A small audio-text matching model, trained from scratch.
Model: 12.9M parameters, log mel input, encoder arch vgg, encoder norm batchnorm, encoder activation relu, encoder depths [3, 3, 3], fusion encoder layers 8.
Training: normuon at rate 0.013, batches of 128.
Data: trained on short pieces for a synthesised band: melody, chords, bass and drums, 26041 training examples, 41.8 epochs.
Rows from block 5 of the fusion encoder of a small audio-text matching model, named by matrix and row number. Rows with one number belong to one neuron. Each number is 128 + 32 x the weight over its row's rms, rounded and kept within 0 to 255. All counts start at 0.
After each neuron's rows are labels from the 100 texts, of 14976, where the neuron reaches its highest value: "tokens" is the input token at the peak. Only what is clearly more common there than usual is listed. The data: short pieces for a synthesised band: melody, chords, bass and drums.
# fc1: MLP up (fusion_encoder.blocks.5.mlp.fc1.weight, 640x320), inputs 0-159
# fc2: MLP down (fusion_encoder.blocks.5.mlp.fc2.weight, 320x640, transposed), outputs 0-159

fc1.28 [164  74  79 167 105 117 174 155 142 147 139 146 111 116 145 185 148 181 116 125  87 125 131 104 102 122 104 107 153 105 130 158 169 127 117 199 102 183 141  87 142  82 125 138  82 108 116 114  91 184 130 203 110 115 129 237 193 149 183 154 108 103  99  84 201 109 134  82 132 125 128 120 205  89  63 136 176 129 152 149 166 138 134 116 175 105  62 123 174 129 103  61  99 141 111 114 192 125 109 151 103 101 123  91 133 160 114 150 119 105 108 107 172 135 157 129 149 148 142 142 126 133 144 121 117 106 163 126  99 159 130 143 149 125 118 115  87 144 173 107  92 125 165 158 152 117 125 152 112 137 114 118  99 131 197 125 127 159  89 171]
fc2.28 [119 156 165 120 121  93  68 112  77 106 157 131 127 155  67  86 148 117 127 158 126 177 137 154 139 132 107 124 130 145 145 120  89 138 126  91 138 122 125 144 118 192 168 128 119 116  83 170 139 139 116 104 146 113 131  55 100 138  76  73 137 156 124 180  60 143 129 153 131 134 155 131  86 184 178 102  67 103  44  99 109  94  85 116 138 146 203 149 112 124 180 136 145 137 160 132 117 109 160 145 162 174 161 146 114 133 173 115  97 117 185 135 122 124 108 111 135 140 156  80 147 130 100 111 182 146 108  87 204 139  97 124 127 138  93 172 124 165  84 166 148 134  91 141  68 137 142 135 142  84 122 112 126 123  70 150 101 133 152  33]
tokens: ","; "n"

fc1.499 [122 173 123  65 158 111 140 119 126 145 104  98 118 143 106 131  78 126 117 125 123 158 101 125 144 100  85 109 173  49 125 129 114 146 154 225 114 137  99 113 164 114 160 115 131 163 112 188 118 142 125 179 115 141  72 138 135  84 130 157 165 116 101 155 139 103 136 202 139 150 131 125 154 133 162 190 175 122 163 181  95 174  98 145 156 115 128 140  58 111  99 143 213  81 166 152 171 127 147 120 141 101  83 172 139 109  97 158 100 132  87 162  97 164 116 187 131 138 139 194  94 114 152 138 190 139 114 138  63 126 138 106 105 136 117 132  96 144 149 165  93  93 136 147 141 185 134 171 139 125  98 109 111 145  84 134 150 125 117 122]
fc2.499 [120 134 129 162  52  93 120 162 141 123 148 160 129 152 139  95 167 133 146 147 127  74 137 125 108 168 184 144  73 169 119 113 139  70 114  37  90 146 167 136 122 127  93 141 134 105 111  52 110 135 109  97 168 144 164  85 167 165  93 119 109 144 164  96 121 101 164  69 134 112 108 168  76 133  85 102 110 109  98  32 153 117 147 146  85 128 134 102 163 130 175  98  82 174 119 118  95 152 118 120 107 125 203  94 131 115 166  72 122 122 161 161 152 119 158  76 135  97 122 113 160 125  96 132  67 149 171  92 191 115 171 160 153 156  89 106 129 143  87  96 169 184 115 127 138 111 152 124  91 135 122 129 155 134 179 153 125 120 144 135]
tokens: ","

fc1.320 [147 115  64 144  71 172 122 106 129 131  94 162 151 118 190  80 119 134  94 140 125  84 141 142 162 134 144 130 155 163 161 135 126 126 145 145 141 145 103 103 119  93  69 118 141 122 204 135 125  92 113 133 135 128 120 110  95 171 114 135 120  75 163 106 106 136  73 124  92 198 145 111 118 125  93 141 174 201 130 129 125 112 107 151 140 129 191 161  52 121 136 146  95 147 139  92  89 107 181 127 143 188 142 136  75 143 131  83  99 144 159 144 139 167 138 169 117 147 151 141 190 168 102  88 122 155 183  75 135 167 160 136 175  95 138 161  61  72  99 161 115 125 151 124 100 115 121 102 179  90 155  88 154 172 123 100 125 196 165 100]
fc2.320 [113 131 210 122 176  79 153 116 135 156 162 149 156 139  69 112 127 113 178 123 130 166  81 113 116 137 112 146 103 111  58 133 113 135 115 108 125 115 150 109 142 134 189 149 129 138  65 124 119 147 118 127 119 130 119 178 165  94 120 139 137 203  90 145 131 119 149 103 171  78 112 134 159  98 148 137  77  61 130 125 106 170 132 104 113 149 109 129 175 140 140 104 183 133 120 182 149 187  78 143 119  90 141 114 182 104 160 178 155 115 100 135 138 107 130 116 109 136 113 143 121  94 127 175 125  93  65 145 197 133 111 106 104 142 117  96 175 180 155  85 142  82 126 129 153 148 102 156  63 177 139 155 124 101 141 143 121  75 127 164]
tokens: "o"; "i"; "t"

fc1.253 [107 166 135  96 125 130 197 195 112 137 129 128 156 108 114  58 133 190 153 149 115 145 178  81  76  86 104 110  98 128 193 129 169  92 207 174 153  39 131 145 173 121 139  95  84 177 143 105 120 134 115 139 157 128  81 163 110  65 119 118 121 116  79 147 136 165 141  36 105 122 109 168  96  94 169 100 168 159 110 144  89 117 119 201 159  92 118 121  94 103 110 115 116 120  69  95 111 125 132 120 173 117 150 123 171 127 117 100  90  84 165 164 164 102 122 123 118 132 102 127 109 194 105 100  86 110 101 190 132  91 189 128 106 179 145 211 127  84 155 138 115 100 118 137 107 111  92 141 105 127 137 147 193  88 158 110 101 121 153  93]
fc2.253 [ 97  86  92 112 150  84 108  70  73  99 107 140 119 149 145 180  94 162 123 114 106  88  98 180 148 143 160  81 169 212 114 120 111  97 127  90 144 129 129 146 127 135 108 119 116 137  95 148 118 117 158 115 119 178  94  87 136  78 155 166 150  95 111 153 153 104 110 120 145 117 154  84 155 173  92  97 168 122 138  87 130 107 143  65 120 119 100  74 174 121 148 125 145 107 179 102 185 159 117 173 118 190 150 126  55 155 169  67 134 112 149 139 184 114 139 110 151 176 111 132  84  86 171 200 136 103 114 127 155 100 134  97 158 160 147  99 102 143 112 184 138 124 149 106 169 129 164 131 159 174 143 113  82 153  59 109 136 107  98 110]
tokens: "i"; "e"; ","

fc1.313 [111 128  89  97  96  51 153 139 142 125 150 108 131 125 116 113 102 105 134 109 141  88 226 133 158 103 135 144  84 110 147 122 171 139 141 176  81 148 104 136 112 163 148 172 159  56  55 154 141  97 158 120 147 152  97  85  92  85 121  94 161 165 116 136 106 149 100 157  80 142  87 113 170 143 132 155 163 113 169 123 154 117 132 129 113 124 163 136 101  83 164 126 155 130 106  67 121 116  95  72 102 152 177 133 114 137 165 110 127 143 130 123 113  74  98 160 103 147 118 132 156  97  93 150 155  67 146 134 159 124  80  99 108 169 124 132 121 169 130 123 146  64 128 119 174 160 150 100 112 135  68 121 110 102 121 145 169 118 166 175]
fc2.313 [ 89  65  75 172 190  95 166 141  93 120 138 149 169 169 153 130 153 113 121 109  91 169  85  88 119 136 178 156 182 192  98 121 104 124 192 149 106 122  97 104 101 119 126  67  95 147 168 131 144 124 159 124 110 162 107 142 149 103 115 170 145 122 109 107 141 131 163 114 207 172 111  65 166 108 152 107  95  95 127 162 166 137 137  96  82 120 129 143  87 116  99  56 125 169  97  64 135 117 133  91 154 102 114  49 128 155 129  46 110  77  70  90 218 164  95 154 136 147  84 129 132 124 136 130 194 148 136 115  89  93 165  82 140 103 126 146 115 122 115 133 124 194 112 111 170 154 141 126 154 116 179 133  90 130 167  95 126 128  86  81]
tokens: "i"; "l"; "<end>"; "w"

fc1.323 [ 93 157 129  82 144 204 124 132 169 152 116 102 152 121 124 172 118  80 174 180 139 125 153  83 186 168 156 144 154 113  93 111 158 134 106 150  89 101 109  90 115 135 101  90 126 102 113 162  85 118 100  88 143 129 133 137 179 114  91 129 120 103 159 131  87 163 117 101 153  77 138 172 155 149 149 114 193 121 156  95 149 174 206  89 165 103 173 168 104 142 164  74 181  99 107 158 116 121 142 167  82 157 105 138 101 148 128 122 166 123  30 124 105 179  75 115  93 102 133 130 121 145 127 149 158 123 161 160  95 134 169 100  75 133 160 147 171 146 115 165 134 156 159 113 161 123 112 170 117 206  65 137 121  85 111 138 137  89 119 150]
fc2.323 [134 126  84 131 177 129 118 151 120 128 130  82  34  96 109 145 115 198 131 101  80 199 120 160 110 127  81 128 126 128 136 165 148 140 104 142 130 125 110 187 161 118 131 158 134 116 126 131 139 114 108 105 125  58 117  96 145 179 109 124 117 142 125 188 179 121 149 155  78 143 128 116 125  77 159 173 147 163 110 128 110 139 109  96 131 152 119  54 130 113  93 110 116  90 136 137  93 130  59 149  79 110 147  94 192 107 129  76 105 125 185 126 128 126 183 147 145  78 125 123 159 110 141 114  83 101 128 103 198 172 132 165 136  68 106 132 109 112 158 131 123 162 163 121 183 100 100 129 135  86 175 142 177 106 106 122 197 150 100 116]
tokens: "o"; "d"; "t"

fc1.534 [102  95 156  99 126 104 147 127  88 139 143 152 105 146 206 135  92 153 174 146 146 104 150 106 191 143  67 107 147 107 104 140 156 124 161 117  99  74 140 207 150 134 117  92  98 139 162 142  98 181  92 161  87 124 121  51 151 167  99 166 146  93 178 161  91 126 114 174 159 132 111 127 148 143 154 116 166 109 122 141 149 197 128 139 139 162  75 161  81 140 157  68 136 134 145 144 117 144 104 122 110 112  83 196 127 135 158 133  95  24  94 128 148 166 122 116 160 109 160 158 149  93 130 177 152 108 127 118  82 164 143 114 166  98  83 142  78 124  72 118 151 102 136 144 161 147 113 107  64 109 145 133 174 143  63 128  98 138 111 122]
fc2.534 [192 135 107 139  77 188  79 112 136 110 101  99 143  69  70 124 148 129 133 101 121 138 111 115 134 117 193 135 138 145 173 192 108 140  75 137 143 144 141  79 119 137 115 132 156 111 112  93 140  67  98  68 235  97 119 148  99 146 122 154 121 154 116  97  95 135 149  98 134 177 147 142  93 108 122 167 116 124 151 155 122 101 126 153 167 118 188 114 129  87  94 175 110  90 123 115 133 159 134 191 138 152 147  59 177  73  80 111 110 168 199  61 138 155 148 168  99 126 149  70 118 119 118 128  98 117 128 142 170  77 135 123  81 148 132 118 150 127 194  97  94 121 175 132 111  98 130 167 172  73 111 129  93 157 158  99 170  80 134 130]
tokens: "i"; "-"

fc1.632 [110 143 128 185 134  90 158 134 143 145  82 135 128 117  74 125  95 112 103 132  77 112 102  99 122 123 120 122 109 108 138  76  85  94  82 155 129 152 113  80  94 161 155 143 114 116 179 131 131 159 108 146 133 163  89 160 119 145 173 138  94 255 153 141 161 136 187 168 132 139 150 128 142  71 185 115 131 161  62  85 155  58  56 171 131 112 174 178 101  99 133 132 146 166 105 115  61 215 111 162 110 113 172 109 160  96 156 146  99 142 153 157 105  98 118 137 135 124 106 165 126  86 166 146  89 174 130  74 104  94 127 120 123 118  90 114 106 197 160 177 137 109 101 141 115  97 144 182 165 180 130  49 166 120 142 175 155 127  67 107]
fc2.632 [100 103 113  75 176 165 116 147 101  99 148 137 120 143 169 121 154 139 114  99 163 163 133 145 116 148 148  88 109 143 157 160 169 172 199  69 109 112 169 135 166 104 137  89 146 138  71 121 154 121 155 118 119  91 134 123 120  96  98 130 142  60  97 119 118  77  97  78 142 120  69 156 119 150  70 154 142 122 163 137 131 156 182 102 111  91  60 102 149 119 111 150 140 111 167 114 196  52 103 107 122 131  75 191  64 122 122 119 145 115 137 126 187 131 153 141 134 137 108 101 139 151 101 145 196 133 124 175 137 175 100 164 149 132 134  87 114  86 144  70 146 133 112 112 154 179 153  90 100 114 123 215  77 105 137  89 140 143 166 137]
tokens: "o"; "b"; "d"; "k"

fc1.4 [ 79 108 169  80 120  85 164 102 139 105 162 155  95 199 147  75 169  89  72 113 137 156  77  94 103 171  92 114 181  82 136 192 106 144 115  65 108 104  51 169  98 157 180 100 118 153 141  69 135 138 142  42  95 158  31 121 140 139 121 138  95 117 174 102 148 138 118 150 155 104 125  98 158 114 111 136 188 187 129 110 113 152 140 104 135 166 100 157 118 144 173 130 105  85 124  88  92  96 107 147  92  85 242 156 169 140 135  99 157 156 106 158 133 128 109 135 154 112 158 135 122 127 102 152  91  79 108  72 149 110 178 163 132 120 138 170 151 119 130 101 107 106  86 178 148  97 168 106  76 140 128 147 109 125 154 146 148 134 105 121]
fc2.4 [180 135 103 198 132 188  87 173 141 155 108 134 102 108 104 150  53 149 157  96 101  80 167 142 108 128 202 110 102 169 103  83 134 137 138 166 172 146 176  94 171 109  52 154 128 109 128 178 125 132 103 190 136  78 173 138  86 118 137 136 158 128  99 166 100  92 124  89  97 120 155 165  96 104 171 179  90  85  69 177 135 138 113 150 104  92 157  87 110 109  93  96 156 163 147 150 138 172 107 113 158 140  41 100  92  82 144 131  85  60 132  88 124 142 130 129  98 131 101 144 142 106 158 113 152 164 163 161 108 139 113 110 119 127 143  52 107 109 165 154 128 138 113  81 114 107  66 154 170 146 142 147 141 136 102 126 103 158 147 149]
tokens: "d"; "o"; "c"; "u"

fc1.406 [145  90 141 112 101 146 113  77 160 124 154 122 181 136 123 108 102 134  75 149 141 169 142 133 108 149 151 105  89 128 150 109 130 104 133 134  74 183 123  97 115  90  59 120 130 147  84 111 110  66 127 187  59 115 170 122 188 150 134 134  89 131 152 114 109 167  69 177 143 131 105 139  99 188  99 104 136 159 154 115 138 133 156 132 102 166 105 128 124 136 185 142 188 191 157 121 113 145 132  75 137  94 157 180 142 135 160  74 140  87 154 167  97 102 168 134  67 149 119 126 110 140  96 227  98 125 152  90 163 152  63 155 126  92 111  84 174 164 183 104 142  82  94  71 102 124 122 122 190 145 115 164 134 106 120 114 146 145 123  68]
fc2.406 [149 121 118 132 153 130 148 170  88 166  94 160 146 102 113  93 149  92 133 101 145 131 137 129 170 156  87 104 158 164 107 139 128 184  91  91  88  77 114 124  89  85 146 155  93  91  61 141 116 158 112 162 163 123 160 109 136 137  99 177 168 108 141  99 154 167 114 120  61  95 100 124 117  96 141 146 146  77  84 176  79 127  99 180 132 121 173 145  99 146 142 140 117  85 158 117 125 137  89 209 119 145  84 105 110 181 140 136 125 158 137  93  79 146 109 168  89 112  93 106  93 112 142 144 205  90  78 116 138  91 121  69 104 150  85 110 144 120 109 117 124 151  91 142 113 103 122 173  43  83 145 191 127 100 136 140 132 120 116 138]
tokens: "i"; "r"; "g"

fc1.12 [171 127  73  96 118 114 150 103  90  84 105 123 119 141 109 148 144 143 134 196 133 136  97  97  98 147 116 101 180 153 224 154 164 121 158 112 158  60 150 169  91 132 126 118 162 143  80 162 186  61 130 124 187 101 194 123 119 105 108  80 128 137  85 152 155  72  96 103 104 119  98 119 106 123  87  94 125  73 151 111  99  87  87 114  66 137 149 137 230 100 110 138 133 139  99  55 157 155  99 122  96 133 118 122 111  95 117  72 161 157 125 136 123 122 130 133 163 116  96 167 159 148 165 107 106 113  59 165 184 102 127  88  77  70  69 163 155 160  86  65 196 106  61 104 148 133  61 145 180 113  95 174 103 100 139 121 151 171 107 154]
fc2.12 [102 100 110  29 145 180 141 109 167 117 158 110 103  48  87 139 144  87  90 140 154  64 101 147 150 133 131 113 127  80 161 128 111  92 112 155 162 171  82 115 158 155 107  96  99  74  63 104 174 154  93  98 166 132 107 123 169 157 142  88 166 111 172 141 123 162  46 113 137 142 148 136 126 154 101 116 110 100 155  98 156 105 144 145 122 133 141 142 162 127 100 137  87 102 155 101  73 121  66 138 142 108 147  47 158 135 165  88 142  31 112 125  86 199 131 125 134 160  61 145 156 147 149 123 126 134 140 119 128 168 146 136 113 101  72 110  99 123 124 144  67 170  71 115  82 199  91 143 153 146 136 127  84 160 142 120 166 109 173 111]
tokens: "o"; "d"; "m"; ","

fc1.490 [132 117  65 175 159  98  69 193 148 135 143  79 168  97 154 138 186 182  98 123  64 109 151 103 119 154 141 155 146 168 147  81 111 139 118 146 127 136 112 197  75 104 159 146 208  98 201 129 128 130  80 190 155 149 148 210 108  65  79 171 102 123  98 182 160 146 113 130 189  97 125  73 130 186 104 166 144 145 124 119 135 155 174  95 132 153 163 135 146 144 156 111 136 135 120 144 146 108 142  97 133 137 108  91 138  98 147 145  77  98 160 126  96  58 144 106 160 126 167  93 128 137 127 115 154 178 108 164 145 134 135  77 106 105 113 131 117  95 150 128 102  99 184  91 163  82 110  64 128  68  89  98 142 134 128 160 113 149 117 189]
fc2.490 [123 141 154 121 105 113 154  56 127 117 121 195 132 209 120 133  98 139 168 111 169 118  98  99  81  93 138 117 103  84 104 161 149 190 159  86 155  91 188  87 121 111 131 123  88 178 107 129 140 142 134  52  92 112 156  83 181 117 140  68 134 144 173 127  96 102 113  97  68 143 155 144 121 105  85  90 117  65 150  93 105 137 112 142  86 159  74  84 145 114 119 178 138 129 120 112 146 159  66 125 131 159  73 126 135 189 135 106 151 153 100 150 145 196 149 109 110 138  59 144 105 138  92 172 175  90 155 100 100 137 150 131 118 127 165  92  93 150 126 166  92 115 114 152 173 147 128 155 117 191 152 178 115 141 166 121 126 133 127  86]
tokens: "o"; ","; "d"

fc1.0 [158 135 174  65 115 110  86 122 130 156 130  98 136 119 137 115 149  89 146 119 168  71 118 107 134 150 123 191 198 160 103  75 172 123 150 129  93 126 142 122  80 198 125 122 109 159 147 153 165  93 129 130 128 122 116 190 156  95 153  99 101 106 147 133  42 160 202 148  97 114 112 126 172 125  93 125 102 129 153  37 123 146  84 173 156 104  98 167 142  73  74 132 101 167 117 104 123 122 144 135 127 132 126  38 160 178  94 186 111 130 129 141  91 154 136 153 154 120 122 161 129 172 134 123 135 126 140 143 155 159 119 113 123 137 102 156 120 153 170 163  75 139 134 144 134 182  85  98 110 137 118 163  87 182 111 120 145 144 152 129]
fc2.0 [126 117 138 125  89 121 118 102  99 109 139 154  96 141 103 146 106 172 188 115  72  86 143  90  99  81 126 118 134 159 184 159 174 170 129 124 214  91 157 160 116  88 124 146 184 138 156 168  90 138 129 174  80 117 159 115  91 155 107 167 148  99 103 188 128 124  61 142 111  98 129 127 147 133 176 109 116 123 100 182 122 135 125 118  87 121 133 114 124 115 184  79 138  81 172 111 122 129 118 139 119 166 167 178 159 166 145 139 130 172 157 140  71 121 111 127  82 171 154 158 107  55 121  66  99 184  92 142 140 121 106 115 152  56 139 160  83 104 111 150 167 158 116 144 124 126 137 119 119 134 138 184 130 111 110 110  96 146 134 121]
tokens: ","; "a"; "d"

fc1.420 [152 103 125 115 169 165 121 148  65 106 148 146 109 140  68 146 100  97 100 172 111  96  90 153 170 174  96 151 138  90  76 119 169  73 128 102 139 145 125  98 118 147 132 112  98 111 114 112 108 121 167 141 141 121 132 112 184  98 127 107 164 120 184 180 149 161  92  87 130 112 138 181 166 111 114 126 116  94 154  42 148  94 141 116 121 161  76 132 209 143 151 101 150 129  88 134 195 143  76  86 110 158  63  99 149 158 214 116 167 165  89 150  87 139 131 146 157  99 128 108 135 150 138  83 136 160 195 105 109 119 115 114 116 113  85 139 124 143 110 173 114 102  76  78 147 161  88  98 109  75 139 110  87 133 176  69 111  61 108 134]
fc2.420 [114  90 157 111 144 173 183 145 100 166 117 141  77 110  90 128 127 128  79 104  84  96 159 142 124 182 115 159 129 109 129 106 126 157 106 100 117 118 110 137 127 139 123 124  97 118  99  62 114  87  88  91 118 147 158 168 203 170 162 132 160 116 139 177 122 156  72 130 133  89 110 147 126 154 123 145 140 157 121  62 136  43 110 165  90 122 106 154 110 161  70 126 126  73 121 144 114 157  63 166 154  98 114  79 124 186 128 100 134  84 130 114 106 159 168 102 151 145 115 116 128 147 172 138 142 105 118  87 172 152 125 115  72 155  82 122 108 145 113 156 110 124  66 112  64 155  80 121 166 131  85 130  93 137 217 123 155  98 105  88]
tokens: ","; "d"; "o"

fc1.193 [168 137 134 110 125 116 107 106 168  61 114 199 141 158 113 135 210 169 129 131 147 145 191 205  79 140 149 156  84 148 157  89 143 118 122  92 132 154 108 199 122  97 128 151 107 193  72 148  80 116 115 111 115 141 116 129 162 126 160 155 108 158 149 107 128 146 124 170 155  94  86 123 156 102 179 108 125 107 143 131  77 118 136  91 121 113  79 171 156 120 142  81 135 178 103  75  87 125 135 117  82 141  99 155 163 145  92 101 111  83  90  97  99 113 140 186  54 174  96 139 120 134 168 147 187 163 136 153 106  73 134  56  76 148 156 149 148 133 151 132 138 120  89 125 119 138  94 170 103 111  97 113 120 113  73  91  87 149 141 166]
fc2.193 [142 105 126 131  95  67 110  95  78 153 136 127 124  85 102 201  78  81 140 114 158 119 140  92 163 109 139 109 152 121 124 146 153 138 115 145 133  93 164 104 126 141 195 157 133 108 191 133 111  90 141 163 132 112  92  94 185 155 104 123  97 111 135 118 130 183 114 128 154 158 145 111  94 172  73 194 122  99 127 112 117 106 117 111 113 165 109 109 107 175 112 104 112  86 125  96 158 151 125 182 151 133 165 165 111 128 148 116 167 133 110 146 127 122 107 126 150  49 202 145 162  75 160 108  82 128 154 162 126 176 173  37  79 127 141 128 109 158 133 110 149 179 114 145 102 200 147  88 141 130 172 131  96 137 128 110 175 133 146 108]
tokens: "o"; "a"; ","

fc1.10 [108 138 173 122 147 122 129 171 153 170 122 106 156  97 132 145 129 107 159  94 151 118 139  90 132 135 104 112  86  90 121 154 105 146 131  82 148 166 124 204 100 138 117 118 155 169 174 166 101 106 120 169 149 153 160 149  24 139  77 120 122 169 177 127  74 173 126 140  76  94 202 151  81  95 162 109  97  46 141 130 103 149 112 103 110 123  92  94 140 106 136 150 118 104  96 155  30 107 142 109 121 124 167  54 131 164 114 100  95 116 138 131  60 129 166  86  93 140 164 117 105  85 103  83 112 140 121 165 138 158 115 154 133 107  93 163 146  81 129 146  97 154 179 128  84  85 117 120  71 109 119 134  81 156 128 109 110  45 128 117]
fc2.10 [ 90 118 127 143 118 150  57 117 140 105 122 177 127 126  89  87 112 150 138  84 109 190  91 117 111 125 167 122 171 124 141 129 122 118  64 129 138 103 139 149 147 103 129 166 109 162 147 155  95 113 168 113 143  96 114 144 103 126 124 148 140 106 125 157 121  96 118 135 114  70 148 197 178 138 157 160 140 149 147 158 170 165 192 147 164 192 148 137 115 123  99 153 151 136 183 214 154 119 130 154  84 170 142 149 154 120  80 168  84 113 179 143 141 157  83 130 132 103 141 188 107  78 105 129  43 167  51 158 102  70 107 112 145 131 164 159 139 160 157 117 120 165 126 167 133 198  92 150 138 101 100 123 129 138 107 168 126 133 144 134]
tokens: "i"

fc1.58 [153 140 103 179 139 145 138 151 116 159  98 114 100 140  94 125 144 184 144 118 177 153 174 149 143 120 100  99 114 130 186 159  76 105 168  84 145 129 165 154 100 139 141 149 146 133 131 158  88 105 202 105  53 154 122 106 145 149 137 142  83 124 120 146  94 144 121 139 131 120 205 197  89  90 123 153 124 171 128 104 118 132 136 211  62 153 143  96 123 148  84 162  83 137 153 184 157 140 128  90 107  75 101  93 138 133 143 123 137 104 141 150 112 167 112 168  98 130  92 114 151 123 133 102  87 170 161 177  80  69 100  92 159  94 112 149 108 160  91  73 125 132 123 152 115 136 161 117  95 140 155 175 123 160 112 178 177 186  89 162]
fc2.58 [124 148 150  91  97  91 120 100 142  99 129 168 129 102 156 142 100  85 110 156  74 121  79 152 106 114 173 136 127 108  87 118 156 133 107 154 119 154  72 116 144 128 119 110 133 142 113  68 156 165  52 174 182  66 129 162 111  93 135 113 203 153 137  90 148 148  94 140 120 122  83  97 162 184 142 134 140  92 118 132 156 115 112  85 208  72 122 141 134 111 144 114 160 107 130  78  95 133 119 184 169 161 164 160 163 110 104 146 136 170 146 108 152  95 143  94 112 111 168 132 102 118 108 161 171 102  86  66 148 187 146 139 127 122 106 117 148  89 170 156 164 122 125  82 136  78 132 139 149 110 138 101 121  61 183  82  89  52 173  61]
tokens: ","; "a"

fc1.95 [134 117  73  96 171 145 123 148 181 169 144 152 138  77  51 159 122  67 136 125 161 141  49 170 163 144  88 148 113 113 106 128 147  99 183 112 154 143 115 152 141 121 128 101 100 133 134 121  91 125 102 155 175 135 144  99 215 123 175 136 174 127  88 145 130 124 136 140 141 139 138 184 119  98 106 109 141  92 103  77 141 116 130  96  55 149 118 152 154  35 180 132 151 189 114 123 175 112  90 109 106 106  99 128 130 162 158 140 165 143 116 177  90 127 138 159 121 119  95 112 126 203  85 114 146  95 165 170 141 113 169  73  97 115  88  67  66 126 150 134 204  92 119  79 153 117  97 118 119 114 100  75 152 137 137  78 130  92 109 140]
fc2.95 [152 108 118  90 187 125 178 118 155 185 165 133  67  87 138 140 114  85  77 159 101  76 120 161 132 200 128 121 115 123 136 109 126 161  88 113 107  97 111 151 126 127 108 133  86 105 100  43 154  93 108  93 163 138 178 154 183 188 171 119 154 112 120 116 128 152  89 112 157 140  90 119 142 192  87 134 132 135 111  82 144  83 148 162 114 132 144 156  98 127 140 175 130  84 135 150 140 149 104 128 168 118  94  79 145 184 128 132 110  49 113 149 126 161 141 127 152 127 107 104 154 160 101 118 121 123  96  90 202 157 124  61 117 168  78 102 116 140 131 130 145 141  92 103  81 113  95 130 145  98 102 126 105 148 167 110 159 108 125 123]
tokens: "i"; "p"; "k"

fc1.609 [134 106  78 110  90 140 115 100  58  70 173  82 171  91 142 128 119  93 164  83 159 161 106  55 130 114 147 152 130 167 149 127 162  94 146 108 172 156 172 155 154  87 174 144 156 143 177 147 113  87 184 140 122 186 115 126 113 127  74 182 110 171 154 146  85 117  96  89  73  86 136 164 110 112 119 102 128 146 144 110  71  89  46 129 151 106 143 174 147 162 134 125 110  82 110 158 133  88  75 187 135 142  59 104 108 189  82 136  98 165 167 158 141 136 135 173 138 116 125 165 101 153 140  94 174 153 188 148  82 141 106 131 101 192 144 132 131 132 115 151  97 159 159 131  77 103 131 129 135 140 123 138 202 124 161  88 133 137 151 144]
fc2.609 [108 122 154 110 155  92 146 153 158 156  90 145  89 205 104 159 108 169 101 135  97 109 124 161  85  84 147 114 152  78 100 151 101 176  63 137 138  76 100 122  95 153 103 145 140 163 112 157 108 143 111 133 125  71 118 110 151 162  71 111 182 123 119 115 103 164 126 199 220  98 132 131 109 200  83 132 131 113 131 148 166 163 159 100  93 157 127  88 107  89 150 107 128 198 105 158  84 205 141 107  97 118 157 148 131 129 131 103 128 146 123 119 114 100 133  51  79 124 110 124 166 126 108 127  87 134  67 144 152 111 121 134 213  96 136 195  62 128 150 126 181 190 122 121 166 123 129 115 123  75 101 162  71 135  99 116  61 140 102 185]
tokens: ","

fc1.240 [125  83 132 161 211 116 114 126  77 144  97 137 143 108 114 205 132 129 174 153 156 104 101 157 224 112  92 114 157 104 163 121  77  77 153 144  92 156 129 153  98 129 158  83 117 133  88 153 182 104 136 144 130 101 126 133 152  91 169 102 131 140 134 107 141 138 168 102 107 160 121 104 110 129 153 153 142 185 143 101  98  48  85 115 149  46 133 115  99 162 167 175 124 145 129 112 151 143 179 100 207 134 176 121 127 106  86  93 100  90 169 196 168 161 143  79 140 132 126 177 117  87 126 167  92 104 111 101 118 120 124  55 116 134 127 108 129 201 144 149 158 186 132 117 165 112 160 118 151 168  75 149  96 121 103 111 120 168 172 159]
fc2.240 [136 124  89 117 102  96 155 138 114 130 170 122 105 134 167  57 143 145 136 113 118 127 112 148  57 153 154  88  89 148 124 101 126 136 116  87 169 104 145 120 179 145 136 165 178 127 151 128 122 170 106  66  83 186  80 124 109 135 111  96 134  71 127 151  97  80 173 134 155  98 103 205 200 175 138 135 147 101 182 134  88  97 146 164 116 188 111 118 165 139 115 101 122 179 141 152 119 154 141 185  93 161  60 150 121 195 118 144  86 118  85  62 104 145 126 144  96 132 113 111  60 138 156 134 169 121 151 197 166 109 100 125 161 143 117 117 122  55 102 134 130 106 151 134  72 114  82 113 127 165 145  71 146 129 102  95 136  89  97  66]
tokens: "i"; ","